python train.py --model="self-supervised image encoder" --dataset="simulated telescope pictures of galaxies" --train_examples=48750 --image_size=32 --crop_scale_min=0.2 --horizontal_flip=false --rotation_deg=5 --color_jitter=0.6 --method="simclr" --arch="convnext" --isotropic=false --norm="layernorm" --activation="gelu" --mlp_ratio=4 --inner_norm=false --patch_size=[2, 2] --depths=[2, 4, 4] --widths=[48, 96, 192] --kernel_size=7 --projector_hidden=512 --projector_out=128 --projector_hidden_layers=2 --temperature=0.2 --init="lecun_normal" --residual_init="none" --optimizer="muon" --muon_scale="match_rms_adamw" --lr=0.0017 --momentum=0.98 --nesterov=false --orthogonalizer="newton_schulz_5" --adamw_lr_other_params=0.001 --grad_clip=1.0 --ema_decay=0.99 --steps=6900 --batch_size=512 --epochs=72.5 --lr_schedule="wsd" --decay_fraction=0.3 --final_lr_fraction=0.05 --warmup_steps=340 --weight_decay=0.09 --adamw_weight_decay_other_params=0.01
Rows from block 3, named by matrix and row number. Rows with one number belong to one neuron. Each number is 128 + 24 x the weight over its row's rms, rounded and kept within 0 to 255. All counts start at 0. Numbers have three digits each.
# fc1: MLP up (model.blocks.3.mlp.fc1.weight, 384x96), inputs 0-95
# fc2: MLP down (model.blocks.3.mlp.fc2.weight, 96x384, transposed), outputs 0-95
fc1.77:123131083130137147082120124135189149119075109119147168124103116123138127076145136133123106081142114135149158101065091117170109103193115117149128149121119180135123123127162125142139098122138130102121132144119105105123141127160115123111117130123085149137116104123112102134131148105187114131
fc2.77:128117128138119090130120137110138102127097144100114122123085116145160183124129104091134098147062125172135144100143159138133094139109122104123128114137131132095096108132153208145125104117162162120140104123111160146144141107113110127125128134144136071102109083121116114085147099124169153137
fc1.78:112131117120123103107164155160146135135097092187095173136141091164113133051126123124136107098120109163128143163122104125115147100141142117140093162117120126120064163101122106126122070169125128125126130176112105151116155131115125129126122161144089139156141151133148128107136110107139130117
fc2.78:117113111142083115166142125097153111145161091176092105175116136103124116132109105132103125146144150129108140128175137105107148070152097156119129171123115172128087087122151146155121125142150133111104134185133162110149139120144134143128117168149116125146136096085133108097108136125166104115
fc1.79:116146104131077163114111134153106148128121175111153088110096146142102127160118128132076158108109148109067152125096091112149120156106144111094109114085128144138116092153111133098127128139131107115134158131132146141151135121115180121146122136148098175154077135137166145082130095126145121137
fc2.79:161133162122118139133145100138120087114130115149095122139110119132084125143123072128165142112095132150161154178135114117132134105185117112118146094151185168136124130141133090141115128140118142085141141155132117172132147130161116150170129157139114149144113122108125123166132144156050136143
fc1.80:109143164132113124154083147093183124167101108086137118116125147153096138141110110093129154056130139117093149126093120086145132130122137132156123139130112128090082108146088147136138120132134172123151127112137117146108141094146132098148150111087108121116093100165126082110094118106138155127
fc2.80:138122137165168094109139104122071125144127113136081123082164158125092080114112136119127112098165148086113146128102140177139142129112130166153149121142142105129132145078117069149119137151102151128110130103155171138112144095139141142161124156136122138099126152111111159098123136096132116093
fc1.81:135162169084109128086143144110081145142081121118139112115120119129150168110128140118146125134139135125104158121192124102141150096202110131138097158120159118116157136109151102072104140112115123145117139090119134130136148143103131112128122137135140130120119161094114189091124100093105151128
fc2.81:088106115120129100171183109147158114146117104129146124150152119119162135129121130103122100110149173164079136155122101156131121105169118177183103133111119173140099111129166105163123104149121136130133166125141101132129127125107107135146131104112158147115143129185130164180117125137123158142
fc1.82:126115110125095142134084128135112139120072153102111110164117128129188128136131122122124116102122139126122119116120111111096107098140123241129113110134124140114097142139115141126130115125151130124143089113153112097079136108094113212115102120134147142120127114158141113114125092125135150141
fc2.82:118118102159137122129112177131113107095137119105150129105126117127123136139133123106097091119148125156093138085137146127126147123141153191124168086104073114141152129113171117091131140124100117145141115100128123057158153139092207107089119136109126115150121118151110112125096131129126126142
fc1.84:129173123117133133115116148163133161104144087110122122138133143150137151148144114150126111118082129098121119072111075102092113143136110132090090102101145121110152132124124126102150140138104088114104121100128100139153109127134109137098094116094170083137117115124229149119139115130123128134
fc2.84:146137115134102128164095128126124110170105144138155152160163126098124116105157109133101145110144097145091136133075121199129109150117114157125146140148133159154152123082146109123117147130170147135119113151093135143138162113154105125117123138122122151097115177116131162131143097113142188186
fc1.85:136120175129163148138155105096142126105137128111136092113136128073140152175111143094125103085116143120107117125124099144135125117138155078137104124093069114117126126135105114154105103159114120099096129155101127116102107138078133091133102169122150140107132169100125149151131107164144107182
fc2.85:177139174156148155120118148087141130101119136155128134147087084124128164099119104129143147100157078164154133120149110128113098118138080148129097144119131153114100086125122158145127132143156198157136099150142154109154154139095145144128098138101086122111139154114134102130114159122109134155
fc1.86:132135102122125132133135122121126061120108114138133165126110087111125139120136114153172154121150153128113150148101171156126101114188155118105127098172140155138084141100141147119126165148159133108114140090092112173105144125130132135147037135129167111106130126136130113092134130133138111149
fc2.86:137114106125120120139113100108148124135148142103151114142149125118114089125144146142142136197130134142161069146096116151121135174102104095165122098090124122127169156146129090162123110147130101152135115118108136150169110160150089107134140103117087113155185119121126120135080169145148156137
fc1.87:112124087097141110135081150142150119117132145126144123160086147132139159099141118095089139162128134126138104192086128123122120137090131135148125143119104125121112179154121135117111123135162160097140104126142081150105170086086082162116113124152137132127146154076117099122085139153107136130
fc2.87:144167122102094115124086145141109144115133103121118077112095149150099100134152135161145121124120110151141153117169143133107113094111173132133121116107142150101133144151134130087087088113130145162130131107118106139120117094063098160159117146134079126102139112175118154121165137105087096146
fc1.88:110147154117078111106098110126105161132113138072096121152071133100154113086119161135176144166125125121127132109119110172112099108130126138139106130132111140119083143110133109109156120137142162087124111119125167167080115141112097125107140107114132160111136149143095102111117155180143098153
fc2.88:125103131132137113134185128150098137130145128096099127115150134129152137091113096100109127126138083135142179102147113195180135162119146114160152102134173162098130127122137117153116115115122157125176107098129154137137190138125136127150113129122141115147135139139121097145101143076128180146
fc1.89:130153097120113079126107110119140125131115150138117147092144132061124113168101136151162132143111094138116130103133114153121148159184111110188143139125108107092137134147124101161119101122141160149119185165152133109157103150127096136099185090125144150135124102140140102107140123123152111099
fc2.89:126127131147140122192095133153136139161084171108131125086137139116093076130123118164110109135120123129121100106170111095075092143166129109100101119139133112071164116110101145119162076129115127129134101141091153125150140144116126165124109125107114135132138155115164105108110132159102139105
fc1.91:099120089115094141145110112118167171150101128162084121119147108104094163123136144114102108134089136100107122126136148118107084108134122126112141100152079132124082120141141152146123128103133137090087084124147118087159135103143092120077098116093147142113151150124091165140098126100116141152
fc2.91:120152114102116150126193118091089094134155121157074109135109129113154154117140114110134140103173123131146121105120107157123145181142145128076107147145167098168153141155128133157144129087147124116104109112109102138109153089113124089127114099122129127148107105102169166119135089121106152130
fc1.92:133127137120090141136127114131130104109142161131129126113147135107111133102131134156114134118130139132136106122111141134143144132111110107063096115096111089121124143144089136108103111098083129109146125085169108137114132122088123133091115106159136122109122137109251134168126101095138106106
fc2.92:120148099084141143151106172145157115109157157123115140158135099129118115092125147098140146135125139130140161157104104156126072147102123091112154112137130163124115131107149115143134123142205085087093149105099098090146130108138129137101117157162141156106134128099100153101111144114145167145
fc1.93:133135122121087143113150097117125112135149095064122135068122172090126111141166139112156152091111144113143163143127125136091168099156132153118111164135110172145154170172175127131092116130123139128101148149105108132104179112119105115152132111125115104157160155104112111145138150144122121128
fc2.93:162134118125127116131131089129126081150134149134170115148125110152161128146140083110127122153121119163144100140111117174059067122152143107162099144138172109107115144146124144136099126129146082128120152140129118169128132123109101146168136137094115161149168101141122143159088124161169104128
fc1.94:118120124133128130134142114175079115101112105171118139110120166110084121127123113143100137132115126125113137144146153129186112141120126133120143130123133114141109105124131157144113113077111145123114146156134018109155106097114124085157178123107117149141111164115124098097130128129088094137
fc2.94:112103140116172169125142154114124120107146136099140144140127145140114107109126144055123160082144133105123139107111149117138139148132154175106125114123145089119152060127106111063122108104121109111111128118096099081131158131112163148153157129122199156121106138135127129146147120147108132119
fc1.95:099127108102104149098165116116138092105111121106129135098093128131120135118112105155109121132119133135079127100131098135154130143109137095111144166113144099083108168179106118116141083166104141133101173133137082136137099171121139154153147128170123145116072163116109148086126135110167128134
fc2.95:152165131116163143129130129079128130150108164135148103121176163057121133160140132122152119118113108102161146097154130100108101117203107136101105101080124120170141158154112132113106093161116137126119115114122118120117124120153132146169133120135133132153091127118130159150121167153171125128
fc1.96:111125101081142141158094109129144114175076131097108163166124166138092157155133107108111121140129113093111124135112138111125153161113151158131132131134146177111144131124091151084131144123158135124156148133153146130100152127141162121061141109124147113094120127179153112089095127153114130161
fc2.96:164127124132137151149099127152120131150158159148096128164141077116130135127130155143121130128153097115140152150125141157088133101130120113122066145106166095141124152138116147115125093117130159138145123141086179135125130099122108120142109084115155106083123079142104149058101128119100177130
fc1.98:162124130091136089127116116073090159123115082113096084121125169148096130155156129150095123104115135126095135125128127111102118121132102088146119123130100175149137082155126126154102147107176162110142120056143123120107124128147132134157189129123129132120142138133081123119103141132105120139
fc2.98:086108137158149135177159106121115133128095111131085102103139109153164172123108143178138114146151130107161121143157101124136126138107114050095145115128144149108097131120169131132149163103077136111130109108132124129168115150117129157109133123140105097173104119105144123104132140174158113131
fc1.100:134143149132164136111158134101093062145118158182117096136144110141113140139113135076127139156124159139122138099097131153168113130109117123117105137209122152164118138106125135122102132114130119091130141124139140172134144182105107080093110132128136102149130131140095138171097124141104112141
fc2.100:102127119119131196109117126167116177125112143111110122132128137139158153143130140084109095138132156130135110142215112115129135140136131134127105140139151133075124104153113117090171140118149118125097151141135127161141148125114168151140147145137103153146155076116154154096131158165181132134
fc1.101:154133129086138096148115128131129127174131076059168107159145120114094154119097103082125161139119145147143103106092124112104107142116105113104110142104149119124131112101126105100130130148116136134096123086107144094123119126093130063084157130149078103150092139137116152123143137150118126115
fc2.101:092096114117142110116099119134103115120093157068161157130127084142105074105121162124115128112118150155114160157190114120118154144121145099134084133104126170120143116140104157117120101108183111119109134098074086133136147119147160113137123110142136123121142114108110155161099129129116100145
fc1.102:131150169135109095116081138114110123141065118102100167156129102168136107122116148158107090173105124141140115170197115124136104125125130112112154133113091131145113147128134105149118076114137143109130156112101105175130108115116110120104119166120117105133139141152149158152128147089130079131
fc2.102:104151127108113157126119162133144150152136127122094133128186140114110118128129080168144158100118151113140125122062108137133119113154097183123168137145111149158132113139118110141104142151076167139140157106130114135167071123143126111124096093153171117091166136125109103124124118134161105144
fc1.103:149147140103114110105123130114149073164135130169139097116102141108176110100121148153154128125126134120159085163149102122132124118114077093128131128118131148152125115122070105145146075095135120128135155162169184142133188135154135145127130109178117142128129143122153093109091125116138123108
fc2.103:121155139172136146123116164137144186118101108170155105168110064131121140152154143114119146115153185136153165138091162116157118103155120157135110105122112092116110136112188096123115155109144123117110132150111121120119156147159156149117134111156106125089120115110095095126135146094143109118
fc1.104:153093106107067138101143102109132172097079165100125107108111113131122145152109145113110115150107121129108146096141129144143116149120131148141103092143104138111154147122130089173147091120106137151109137145090109156132183150121130164097125183113119158123143178163125117131157128107124111164
fc2.104:124126079145096116148157139117117124105142132095125137119117100090083155134158093192086108076156141130147117108104101095181117093135124125146109143176138170169122076121108131167113129129147128134169109126139107130108104114129133182145144121095139110102129117129129114130135115144113103125
fc1.105:103157150161136115124188131090129140181166118097123113100165114117137149147107125133145070089189138134132154175112119137152146166106102106108156146108106177088125107108109102158141108125130127164137146121116105136119137083131093113130120126118105123121108106145089118124144144103132109146
fc2.105:162146127124105136127157080098140113118087128157143144121121129126136202130111152134112110117162137153120094111111113096083132125136181134111122082069174110118112139095136159127115163134122135119170146110148124100118115139095150101090154122116111101159164121115101121124154104125159111156
fc1.106:099138136120142136105087141078104118116137152173153169144110118136148117140132125159132117091120114122119106112154151145097089113122126154116155111143091137141117135160129122157134122116134146120118118119151175114097113107160100202138099116146122109141106036110122103150100117083115132139
fc2.106:122100087111112121131108115157144153091112146129118159127101108130127118119148094144132092133125134138135127171118191076114125122131125152144142112139062120104167133181118110155104139111112110139132172182133154085095159118135148131121109154102151142135150100141157098154088101111119151141
fc1.107:104170096096144115129127139163119139150171100154130107130105128092151136118150142163128117115108164141125130126113148126135131113141110161095089131145129170116143088116098138079086138139099106086108151102127091097117183100122113124130123124105170091127194122107139129143148127098142106166
fc2.107:149120106112123141129122129149119156119131141155154110150152155096141142158164130139137131115133107137122135094117098126175110099120146115147144164147115158114134122095158140049135177143130157148117168143086131144097149152107109128166103105110157142144126131141136179176173112165170139149
fc1.108:122143113141137121144187133132127093124151116088145130118084105133158124164119155093170103115173160116142148116096144139128106063144102124120114137164116120122144131143159175156120109107106153114190104124136086110104133106138107126111135141095108136157113096132108109167169126142095125143
fc2.108:109152170148139108129087156121116149149150135108158103117129120177117154108136152145120097150152122093139129106140174144126120120123127108124073116114158096122119202127117107099171120091135117147103125119131111133108097157135117126136093117120094107146123080156089090112087103099097112117
fc1.109:177121141116127158123120122103121095133173178099095136142142143131107125083133099155128144144122147136112120124094120077145089163132082097100143151138113124117091127123114114139113098172109142153159143149102162129117136178167124148151115137129159120139076147100155153173130121145144134161
fc2.109:149144110123152118153147121080117168120084156159108117113141106177131108118102183122144096144137146179115150114159137142101108121156114116136107102129126099148159120108086163100132141139118102113139127106121131174106146128172175164119079110131135114144095145114093155122149128094141150153
fc1.110:141129089150129143123139099120155118120114123155153082076117109086136134147069138149117150115128088106135113110091093113139129141144122108139134100118112109170150131124126100116135126144148119118106136121178148108112121142118117093145002121115123117106119111137121110106124129116137125143
fc2.110:114108135109170137077155108122092130121125119143116116119114107137145152087161123106163142095138180080132124136111109088194140124136124135142171114136118124146144129127130142132094162169118167113099119102141102132154095149097105123121120075110138127109087122121076140088090132136134117149
fc1.112:131131132085114145124157122112135118147144123148138131171127101142092102122147114129120131097133112126107144128088085106145156152126121134067147196072138087134130081176113137120133099181115143110131145124143113114113157134153137081104156121133108137153086085132143125138138111146101121165
fc2.112:121155095132169108117137115124153150139108130152152120125101118199113100092087126101160109110135161117134153146112116143127106144097099083149143098158165087117105139123100124111128109119079127114122113118115155098128117130091136164163113138122115137128108083117070116101130143092083154125
fc1.113:146144153134153149134136122094128110174145104115150200144127112130117153114117113106095129127159148128135128089168116117136126127130129086133153143164109126119145116101123079139082116127124112099137184137149168143108112132135102179096108119158095115078127131109148066127154147098143125151
fc2.113:170112156103113126091105120071113164134101135124178081090080156103072125127124145123127120118126145154104085118102131155137129138140124152109124106153109113154108134113146151138120087146104125096100111092121112155128141083145136190128114122149144111107121146149129091166116140104132116105
fc1.114:145158118110154125129120144127120082120182083120141131163130104134119130115104115116125130124142167144151111129129149140145122116155134128130121132096075113107189120133067142147115132088093141140079116174138113131155114087118079137143147152089129103121103121069142147115165150148125099130
fc2.114:162135108126101107121098143111141130117095129153153063135128105115093119146153132167131112127113130124123187079136116161183133131095114143105098141084145155140127122084132116101148136101160128166129112115124156145130153166140150149123127113111118142149133096189106088141101123081133138139
fc1.115:138120118116133129123130112178147100111101074164152140148114075088115141160080095122126155117107118148157124118123127147136130111127166146117127112120126121147143178140132133110152140125136123136089115154125137135149125107117086117129043159139102121116065110108153133090157119114162099151
fc2.115:120164128149156143130125115146092125114112104140150076114154175065111163130103141157160131140100125141132103092166104128172118091134173135089105145108147131110154138081132087111130115097135136130126146145087069165135124150153124114117159144135099144155111128131112143138098155142133110116
fc1.116:159135143106093100149133113127131115142102113098130094127102129122107100102129133111085095176081173131110111132121140130137146156104139150098144124141086131144128124088132133137139109110142143133148135090131087122149118116143109069105132118125132102186165174080115124129153175167097108158
fc2.116:129149107093168115119137136172105117134135134087092152102062123144164148115139117111093128138118109083160131149157158107133101185133116151139137128154122107133121162118142115129133162128089135112129133133135130106178125139145134086092136113155196110154152128147150097168152153124112135113
fc1.117:101127104154067100145157115109068106138163133146127134134115096156084128118166103134099110130100136118097118138098114162098103067116119099147130177122112125123098077136117171140134140120130158124178137139108101145131093104122122161112126124117128139132139118182104116125111128156114114152
fc2.117:135130111113161101129144118152115152164105140137153127089134147139116113108111156161068134127094140098123129119158108099141154155188166119171112162132110097136151148119141132121156136094131127137133139110098109109118122154109170135129166151100117141143107119159131126119110153129117222158
fc1.118:123123131103115116121148074133098108105112113085109107147088136144162097121153109141169108108155136161179147137152136117150068126139138098163120108126140121148122145131072102109155107149147110142159140168089153128126184141137119119151110103146131131150111146107150081126142125124181134130
fc2.118:148090131109176146146124101090148124122165135095107120125112123144118113083109149158152158151106161121110110128092115107142157088093131133114138097101138084157127147095109130160094165087134108119149089169091147099095183111117112124121125114095126133141110100133116164111162102131114122138
fc1.120:111156120112156120129100156119172094104136113159129149127153117149120124129174110133138157101130062100164123158154127121126144122142129129087143096088109173117181145106130130151116117075131154138123154152096083124147125120197100132130163117097104125128099130114141143114111110104122106108
fc2.120:125086121105134091145172156133138149132107142151134119124149117127146138119142103160127138144162079139131165147113136123175151175129106155131119156170162097092102105135119114156118109086114159147120120095133165144076099146116136155092121128148112146120155162165119092176141104123125136087
fc1.121:146128124145122113080161099076099143161126110119179121151140081133112113119100137126130111113176131164144132097122153136073100185157113141139142112136142167141105104113097115093111154118126133153083124141128120145134155123094158166092152143128116119118114156140150117152156140121082104143
fc2.121:123113142140074132131084173094099167136121169113161109094121117098111132094127148152115121156132088143087119117127139083081152119172114115113129143099141173115135095133124118109128095069155132089134130105162090153123128124136128150089174128122119147116159128103139121127137098139138131109
fc1.122:130142139113137118119152123075135159128124098093106152163114119151106153142146111118147108155153121158162129123119114112125142155109111109107150162075067135128140127160132130082090115154134147115154057127101092120110159137135168132094121101090128145113096121123156106104152096125127096159
fc2.122:133123090142070158133125130138153139134133084086123172105102140153127129116117123144116103113119131123124118127151150077117132112091181119155113119164150130141130102135159066155121103144154110122109117139108102090099143135149122149124160138145158145094144149094109143092101138102119096063
fc1.124:114137111132145111152122100091147108126186112138138138142122141132048152143103118149126149127097151144114124108081147105156100166139139085093123119120099122153128106149075159183150101092126114117145126146130090117193136112151126093122126130118089106106107160138124125132147126133130122108
fc2.124:118128148135170117083174166119142105061124136091113120086157161123102127140107156085117076107114116148151157127124124183131141148148126155116110091132108145108129096131112105152183134139126119152136153118105127104119122152108136092118113140111126160139125126113108130137072093112108138092
fc1.125:111126088152166113165135126152119132133160138108119115151138106115106146140129115096148088126124162129081147132154129108111144123125057124158096120120182138137080162131098128118115139114118150150151142173153127140186087127130148118082116130131089105126116165116146072148137109143124144146
fc2.125:112110152117119132107098148111138132130103164077103105105144178119124142163146129115151119136116135194124142112146149167113166156117086136158141143131129143128134143121121176131135128155167132147193155117124149102178148092136161115129117167131087143120111179137094110114131099123108127112
fc1.126:128151108061160090145138067118167132166146118102097140117119115148165102154124111141091149160161151151118165142131118143154073154109172146127129115095145125122130151149118097129124110159124155104143119113119139154169110120158123112132128142140099156141128120120152175135090100104103137150
fc2.126:138107113112141083111147157108125131120152149135094095141134115096126144141121126098166143126170128120103130143062107110120200158149122144120122118141119115120128148150121085144079135117143119105139106129113133169107094086127113157135128112116125114147182119147119198120109166140094126093
fc1.127:142146127094138127097113112177129080096118095121134128097145124115156164148111136131095087131121123131104072130154067130088146144131154156083113133111095107140154115139140115138106126127151121100139094104130161103142142136146114154153128143182115092105139141159127130149149106148060130121
fc2.127:124115121158146091117084141159126150153102119166123195124136121101136132119147132112109131103132101105103119132157130123147123153137140102108109097126140155127124116143133121144108158167094131135175139168129117049110160116108139124127137159126173101093181138160143165090096154131120119149
fc1.128:154163108099091083135109138115123136114131115146100152108124118151143135041118114150104123124099117096126116166147135100106087132120123176168113073132129131117129121138122079114109144120121075129109125166147113111123102144163134192107113117168146137149128127139146133139152121157128113150
fc2.128:114094147109147096131100115104122132120149163148177136126102075131106158162108124151134118107140140144136155093149123133098113131132119108141099156139113142149110126102109105079163117120132142143135151132153178146125137075142109174119111170118153120146070107129191139103168131117094115135
fc1.130:150122144095099137130115098151118113122127190066105116108127075121131137123148120109127126081161099119119158133096134118174123116150123129133108107117121135148102147111134158166174111106144108128130167111143080134143142132123106094114152131139119085144168136138118127145179176116144140180
fc2.130:130104085143154160182157134154136125128138133097099128149121132160099154098102150114086124124132139103152121134127154147173170109111117115160142112130145143146163125102149118176130162131118144104141118140152131144169139098128145074132098140141179121163139133125170123144089107083094158104
fc1.131:118147111120100127135143101175126146140069150125138092090133169119165128125083102130119145099160130100109150130128132127168129117137133134085086141149112149136150188134158131120134110156145132124137100124121132077119170111127116129152034177128127123140158124105106127126131139134135137125
fc2.131:107120113127144113121145172123146119086094099138137136101080106157083113155148137116145183154142138116161100132120132137142126129174118135145131129110145141124117091102082116146103141127116062125148103086138101122163134106076126115145163134145154124149115131117097108140062102143115103116
fc1.132:128147121137127122112146089139116148129143085153115132145094115124073127100137093140122120125085140119129106126135136134141108141102134011070145122126112145137129151126125106118089103124126142131126153105134096164189124109130119080131128155104132112127123167139122161110124158124109107123
fc2.132:088108124123152117120114137105115120099121116094128135094168128133119100103135136141108114140108123137150159137133136165111125110132106232114123135138119118112172124131137146136180083119096107117138160109125133095123097127123185086091118157129142142157116092124120137148095082147157126114
fc1.133:103111121155139121098112144073141153146128079144149138137145099133173125163105140151088134144113118106114142108132110126123086154094125125149110120153087198131129132121174125113124111119163156109110117134120118153126065118121113121148161135091089160112121120142087145119100137121151092171
fc2.133:150124140122140107121171098116113113152154132123081145121123102138139179121091131119139145134121163170157126123136139102152149107119102117159138070116117111103149163130131163130179162122101102107155059139122175143127137149110133127076147095136101105118157104126096126118157151142142141159
fc1.134:127126150134146144135131168098092134135078195178109145123099135172162105129135103169110102121112136109104099135121198091119133128131142124099133092150129154117103161140120127136125132111122133136127091174122118184121159131121131152138143129139149144098108147134124141124079089093144105135
fc2.134:142123134138140152146154108124111137101126155138152139119119089149107129145105108137170048103118110127169084157143134123100115118089139099132114145086111112128149126127160143118141118120173151157117133107125156137114134147114136099123136097170166167102098089096132155187155089152120122109
fc1.135:182131123129130108127123131107105098133112090128115087134126120170098123117165120120093118143154148129112130141076134130083106111140100156092121113124078120106141159123156142164101150108133122141102125104099135082111134135123080122099085151139116134164150167098131083163133152175105123153
fc2.135:139119143132108075094126108130119149124116143117131150142111121176154111131169105146140106190121109148134108154133117174093085179123109116136125094132146112133152120148118171152162145138105146132130106117162117112142126141131140189115150131164121102119166139178133122182087151104141106131
fc1.136:116127143100192121111174125106099097096092149119099133147119104106117132115121129144153114089119156150178102062147120123133137121147106152112083106126118095114175151138130114106115129112165115134132119102135080126159128145123138101128154093117114185143138124143136152130108097077151122136
fc2.136:091082096172139157161142132109145091124113150153146135122169115119149135093117107157113146117127147107104153142123120182149111096136112122124138119179129182131055151182138126135117150147111121123080147125145129125124133146163108148107129159105140118125151085106110134106163128121099138113
fc1.137:098143169113139088090171130167181134139108156125096089096111095121114142117127121132111139140085137109113077117133092135173123083162117092102087141101131123143126123133129140111086115144127120113095111135106099173156107142128107100164145175092122140130128139125133134100101124150140153131
fc2.137:058138128167129114122159122141162134112138118118140156118116127135103121129131120146108129139131127105133140120165116157077111134203107185143155175134120107126127107149123160119056128142111124102155149154123110115125157147166164122153113164118099137156115153102136128151107122124159166118
fc1.138:096125127138122139178109144079156115112166127140117095148133123142114121146115130138090156126135112107108095078116179147136164135135148114161112099170119149107115118154122119145136144104158123174155110100157136105126178120100140143087131107115144099126073145158130125138099105133079172145
fc2.138:107114100124130136122128120147092101114137105118077108110210120115111137141153179100128159174124113146106128123136130132102112091099100166138166139150119140115118104122148159122089133124090146145125091132129165098098117083097147099142134162095103110130133109121124159115157151098142105099
fc1.139:175158086123086113094147131134110146091115097144141208125157161123148136132117126115097123128120115124144152108101086086126076140117110102142092139133141117169142120126114130113145070122153135120130083135081104129128122147129116133090113133122113157106163107121130112111119097114090147153
fc2.139:152109104122120113130189138099134073146091100172122123113149118160148165125098165139133164138131097168137148120167108150112130083116148103131130089123103117114117134071125152119131157165114138104129106114118112100112141152101105126134152116138117099121162179104099092081131130133122149136
fc1.140:149132188148083110159149119133072162127101098114112145101119111093129125137132137135099115124108138104153129142108168108177165156115127159163083166116130114113122126098130110117099119113140146086123141087140108110121116104123144148132134127141105130151135192122089121132104146175121112173
fc2.140:116132111145162114147155127127133144108110132111123189156144157155148081183135099125147123136108111101139125121091138159134163145136070115091149114109106133086155129112152130100183149106134139088163148145135085154160072135144149123130138125154151119116129114111098132144128142146116133175
fc1.141:120150126100088125150074123124125123126143152095110129124109166117089150179129147103144108136136126072094087158101185075115135110149160151132123122121144138106142146086156147122147112105130142121112130135170135173119167108136140088105096101124131109157124120151095111104128137094144101120
fc2.141:094129118155141110094132094117146149126147124147138137124126075138154079093149181061139120141112110109132138136110161172148149115116120112159129182080103105160133138102102121147161158162157086144096110132146133149150112107133117104162123112111155091136139118154123147120130126109098111142
fc1.142:114134144161146090106100126130071080152132096160143129207111065155110146100089161114142111130148155131145146158084119105104109138132114133163140088155157134130119100101091100078143145110144123129108138106138141128114114139160115151116119102139111120120127133099133122145143133112111105147
fc2.142:149157136132086129082103119127095138118117142094149150150140111125125115169129072169128093107131145168142108132172153098113115133117125140108123127117158126100108125117140116081140084103080139137129148126125137130131119135149125199129152137156127132129124129091129144129067155102113137195
fc1.143:162169126126069152126112141127184137113163086147131116078125139122135077157165149131150115121144115194110156149121124094113152155077107125117152146120101140103156111125141114152118106156121158112128117144128130117146150103115098160140101122104111119092092143140140165098128153114150113147
fc2.143:154097096146089058165125131133145104141140108109115135128122150094074120156111144146116113111059137084142099134134111159137067118146126143118117129133125107135098169134139128119116102172142120106115122129141138108129163126146138105134175145161099146128139114080108149087112160113122132118
fc1.144:113099089116156151144144139158100149105136134149139101161105094097114134107148130172103151143134103130125099100136100110127146110153141127075108141119112127089111157114195171074122138122120149140136107160118107102127121102081148093108135126108108123136090155131112157077114089147134145128
fc2.144:154123149132142161134147129109177161120093137135139139124082148137114130147120130126133109115128173167141156107154099150144145131087167095105168146102141136147110109157097097112088100149161117112119153156146114101114159122130140159136170132123140169092114174148130135126174090147169094123
fc1.145:118162102083122144113125136104155118105109115123131134132125148119137140140126137107152143144131150195116077096108131162138151118138072133130119144133104122119106131086122095085148158066118141102133114091125148107120125073070124111124115117167102104155089076133117099113129124110136144126
fc2.145:124104084156124174115117111138144163124120176091121110183103106132099167122126133174118122124158118140119147101151141116100113148108138132157098168127113142122161105146110100086182125135120155148142130122126142113151137087126091144098092147137149135107187134079130110085138116132117130115
fc1.146:124166117152133136140131091112114147123119123070152125105119139069100123143117108178138133116142142140130086083117115115129120130163102111114136106142131175145110066134144136141106151116128150138129090133127149138103116041105125156171143127148130123136171120093123107147152103128098129157
fc2.146:150132123135150131089124148128098141144172116121137097109148125090133154115125098127153109107140191119087118131136171123164123141129134135117148138109103125091109111115132115125130139149135159097148131096146138210122122088172138123104109100120103132089151164143177110137116150147161087092
fc1.148:100137107142104147147202061111108105099123111080098127155125114111111133123127123103112124125133168111114090105130096152092125132115118106097156143153149111156138166126128109143146096110100132118154157174135131119113166094135108135081146129129103110132148129175117139079112140113125107159
fc2.148:116135140128100153156133109121136133144141134167123123135148117109125172121136127144141123142107149113130113115163071091115137082113138126093164165139113139141172223148137114123137161145162091110122107146143105140127111105099130122181110140125122149131121140131123156107057136165155124148
fc1.149:115114150168110139080142119148132153139102121170101107120100119103113121115097114160119131143135122113101114116107153129167119165094123141124130145154106150153110099112127091133176085151151179090151141108119145115126146115133109133110029148114124147121139154142114137133096117172117103112
fc2.149:148156099131137113110130162123143082119128087138083095145141124133123156112156106146118110178095105182150101108131097144160119154134132151132108136092135146141145120125120133122116121109130060093138108084147109116135131162127130092099165067152155130167117124139083131123096122111104134145
fc1.150:108179149121134116166129086135130079128157087112089134153096118111153096136165080120141148119102138121130111133096121134121119138190093115145131108115112110135132119113138128165120170139136096155143173105089113138136159109112172104142184097134114146149118119109126126106152125136082155119
fc2.150:114157134139126080155127100086153117118124121105133103126130142107139140101153106135126123125156123136060106129162115150123122119123147113170156142125122156103137126189163106125173099127128121115155160126083109137150094149136129097101145124128142113145183073099129165141102170162151146139
fc1.151:111120148114085164143061111097136121127106160113115128149145105136125144097150165131117113125137136116101121130129178112121121106117092173175117140131111161156104135120159127156139121140153156127138142157106142149110118144104154166136093086127096110120146146189064137171111102136147136138
fc2.151:120141111131114121125107085148092093100145090137135106067135122153091154138151159170135128117125173113134117113148183148128167126146105116131113143119135117169156127098152180109129154104124154129115109137134123107131173112089124118095151131095097134118130141091156130128127087150191130115